{
  "image_size": 48,
  "encoder_isotropic": true,
  "residual_init": "zero_last",
  "optimizer": "soap",
  "lr": 0.0023,
  "eps": 1e-08,
  "max_precond_dim": 1024,
  "steps": 15900,
  "weight_decay": 0.07
}
Rows from block 3 of the text encoder of a small contrastive image-text model, named by matrix and row number. Rows with one number belong to one neuron. Each number is 200 + 40 x the weight over its row's rms, rounded and kept within 0 to 999. All counts start at 0. After the name is the row's rms in percent of the matrix's.
After each neuron's rows are labels from the 100 texts, of 14848, where the neuron reaches its highest value: "fires on" is the input token at the peak. Only what is clearly more common there than usual is listed. The data: short English words printed on busy colour backdrops.
# fc1: MLP up (text_encoder.blocks.3.mlp.fc1.weight, 1152x192), inputs 84-111
# fc2: MLP down (text_encoder.blocks.3.mlp.fc2.weight, 192x1152, transposed), outputs 84-111

fc1.488,086,281,194,221,259,174,228,165,205,233,145,254,169,165,141,182,172,191,241,222,219,185,216,168,109,226,223,189,191
fc2.488,096,121,218,193,152,219,152,239,217,210,211,142,213,227,287,189,265,199,204,163,165,240,165,210,250,182,212,221,234
fires on: "i"

fc1.60,078,229,199,188,230,205,267,167,200,202,194,214,212,245,219,165,220,90,182,199,258,221,184,192,173,145,314,137,200
fc2.60,092,153,240,255,211,185,146,211,201,144,237,189,237,202,186,244,136,248,243,250,142,209,164,148,231,192,152,211,271
fires on: "i"

fc1.326,093,224,187,217,197,168,210,149,276,202,209,253,189,173,232,206,263,183,279,209,260,208,131,182,226,239,184,246,219
fc2.326,098,159,193,242,320,175,220,165,178,233,211,217,194,209,158,191,146,215,279,169,161,249,146,144,157,212,211,168,274
fires on: "i"; "l"

fc1.682,095,203,210,175,144,201,226,270,190,212,197,182,103,176,226,203,178,206,177,149,174,213,215,210,161,184,156,196,277
fc2.682,077,192,180,201,229,202,200,149,207,216,244,187,268,207,160,198,203,184,215,239,259,176,212,174,290,241,239,190,171
fires on: "<end>"

fc1.76,092,195,170,121,229,163,203,184,195,181,203,205,220,235,295,241,175,235,172,128,220,268,216,236,202,215,193,182,146
fc2.76,096,150,187,201,315,189,178,211,181,208,171,149,161,196,154,207,160,193,203,175,241,269,265,224,234,211,207,276,171
fires on: "e"

fc1.12,146,139,207,242,174,274,182,263,176,160,264,182,182,193,103,144,176,117,198,199,162,205,242,202,208,161,216,168,230
fc2.12,167,272,178,151,227,133,216,156,243,212,166,214,191,216,281,257,212,303,219,178,234,190,172,195,201,214,177,234,170
fires on: "i"; "n"

fc1.63,086,180,196,177,253,199,163,246,251,192,244,183,207,181,154,151,154,168,237,129,172,181,199,133,154,151,141,214,134
fc2.63,093,212,249,223,230,164,168,230,221,186,186,171,243,190,222,104,145,205,260,215,189,217,174,132,202,161,82,208,168
fires on: "i"

fc1.475,082,222,255,195,222,141,166,180,203,230,197,252,201,254,198,224,143,177,196,171,173,218,200,157,196,231,218,202,216
fc2.475,093,244,234,145,266,163,196,154,151,192,234,270,197,203,140,136,194,160,180,116,153,196,181,130,146,245,186,251,152
fires on: "i"; "t"

fc1.309,111,286,176,222,160,170,223,124,163,224,204,181,191,221,236,230,199,166,198,187,177,221,159,200,271,227,173,162,160
fc2.309,092,96,205,158,183,220,201,281,241,201,182,201,150,182,147,209,215,247,219,185,273,168,264,168,156,171,212,195,234
fires on: "<end>"

fc1.520,112,240,232,235,243,184,174,210,162,221,202,166,194,259,255,255,216,184,174,204,232,252,248,166,251,199,220,203,245
fc2.520,101,221,212,229,213,196,187,202,260,186,185,152,164,164,219,287,133,283,163,183,194,211,236,256,228,182,200,216,203
fires on: "e"

fc1.70,079,207,150,167,183,234,183,170,217,121,250,218,190,115,248,230,172,179,247,288,166,217,231,155,164,214,213,199,261
fc2.70,096,115,183,170,221,216,197,162,168,198,171,206,216,186,216,199,174,137,163,121,252,253,162,170,227,145,249,195,197
fires on: "e"

fc1.14,090,289,126,195,197,244,180,127,201,216,231,133,160,203,210,207,156,154,225,184,208,251,233,192,150,162,188,250,268
fc2.14,085,198,211,142,225,240,197,150,165,205,238,167,188,129,213,159,155,167,200,154,144,232,310,161,187,196,228,221,222
fires on: "e"

fc1.103,096,279,163,287,225,257,223,184,224,271,189,202,209,232,159,236,217,127,220,153,228,214,219,226,225,197,188,171,250
fc2.103,098,144,212,168,236,237,174,240,239,322,186,261,187,206,198,247,207,233,230,157,126,154,237,212,218,224,180,233,268
fires on: "e"

fc1.58,085,252,245,252,72,256,201,236,188,179,233,215,179,252,133,232,198,221,258,221,244,230,214,218,179,160,246,265,177
fc2.58,079,175,187,165,165,256,202,237,223,213,197,155,167,102,219,230,202,205,217,217,170,239,219,177,242,157,253,158,196
fires on: "e"

fc1.105,129,202,253,142,245,216,239,218,171,208,195,260,172,232,180,178,157,178,148,212,255,235,267,252,228,261,240,181,154
fc2.105,137,188,155,246,169,198,179,186,209,221,217,165,197,188,214,213,251,211,226,146,134,187,160,152,170,151,164,201,211
fires on: "<end>"

fc1.405,143,173,199,131,233,199,244,218,247,189,172,212,201,127,195,234,258,199,144,248,219,144,172,234,203,256,198,151,142
fc2.405,147,242,194,262,146,164,168,187,144,213,201,201,187,251,193,162,147,183,225,159,214,245,210,146,195,168,189,238,240
fires on: "<end>"

fc1.441,136,176,161,188,218,189,230,233,183,228,211,166,189,220,177,159,204,210,145,166,219,149,245,195,207,84,216,210,129
fc2.441,153,232,221,206,170,198,186,153,219,188,192,217,220,192,235,261,206,176,264,250,189,214,172,214,202,299,181,176,258
fires on: "e"

fc1.653,079,218,191,188,241,163,228,212,244,250,127,198,241,195,196,206,188,180,170,240,263,155,183,215,154,216,211,223,199
fc2.653,086,170,165,179,202,223,158,215,154,173,291,225,195,197,172,114,235,169,169,129,155,236,178,141,221,188,233,170,188
fires on: "i"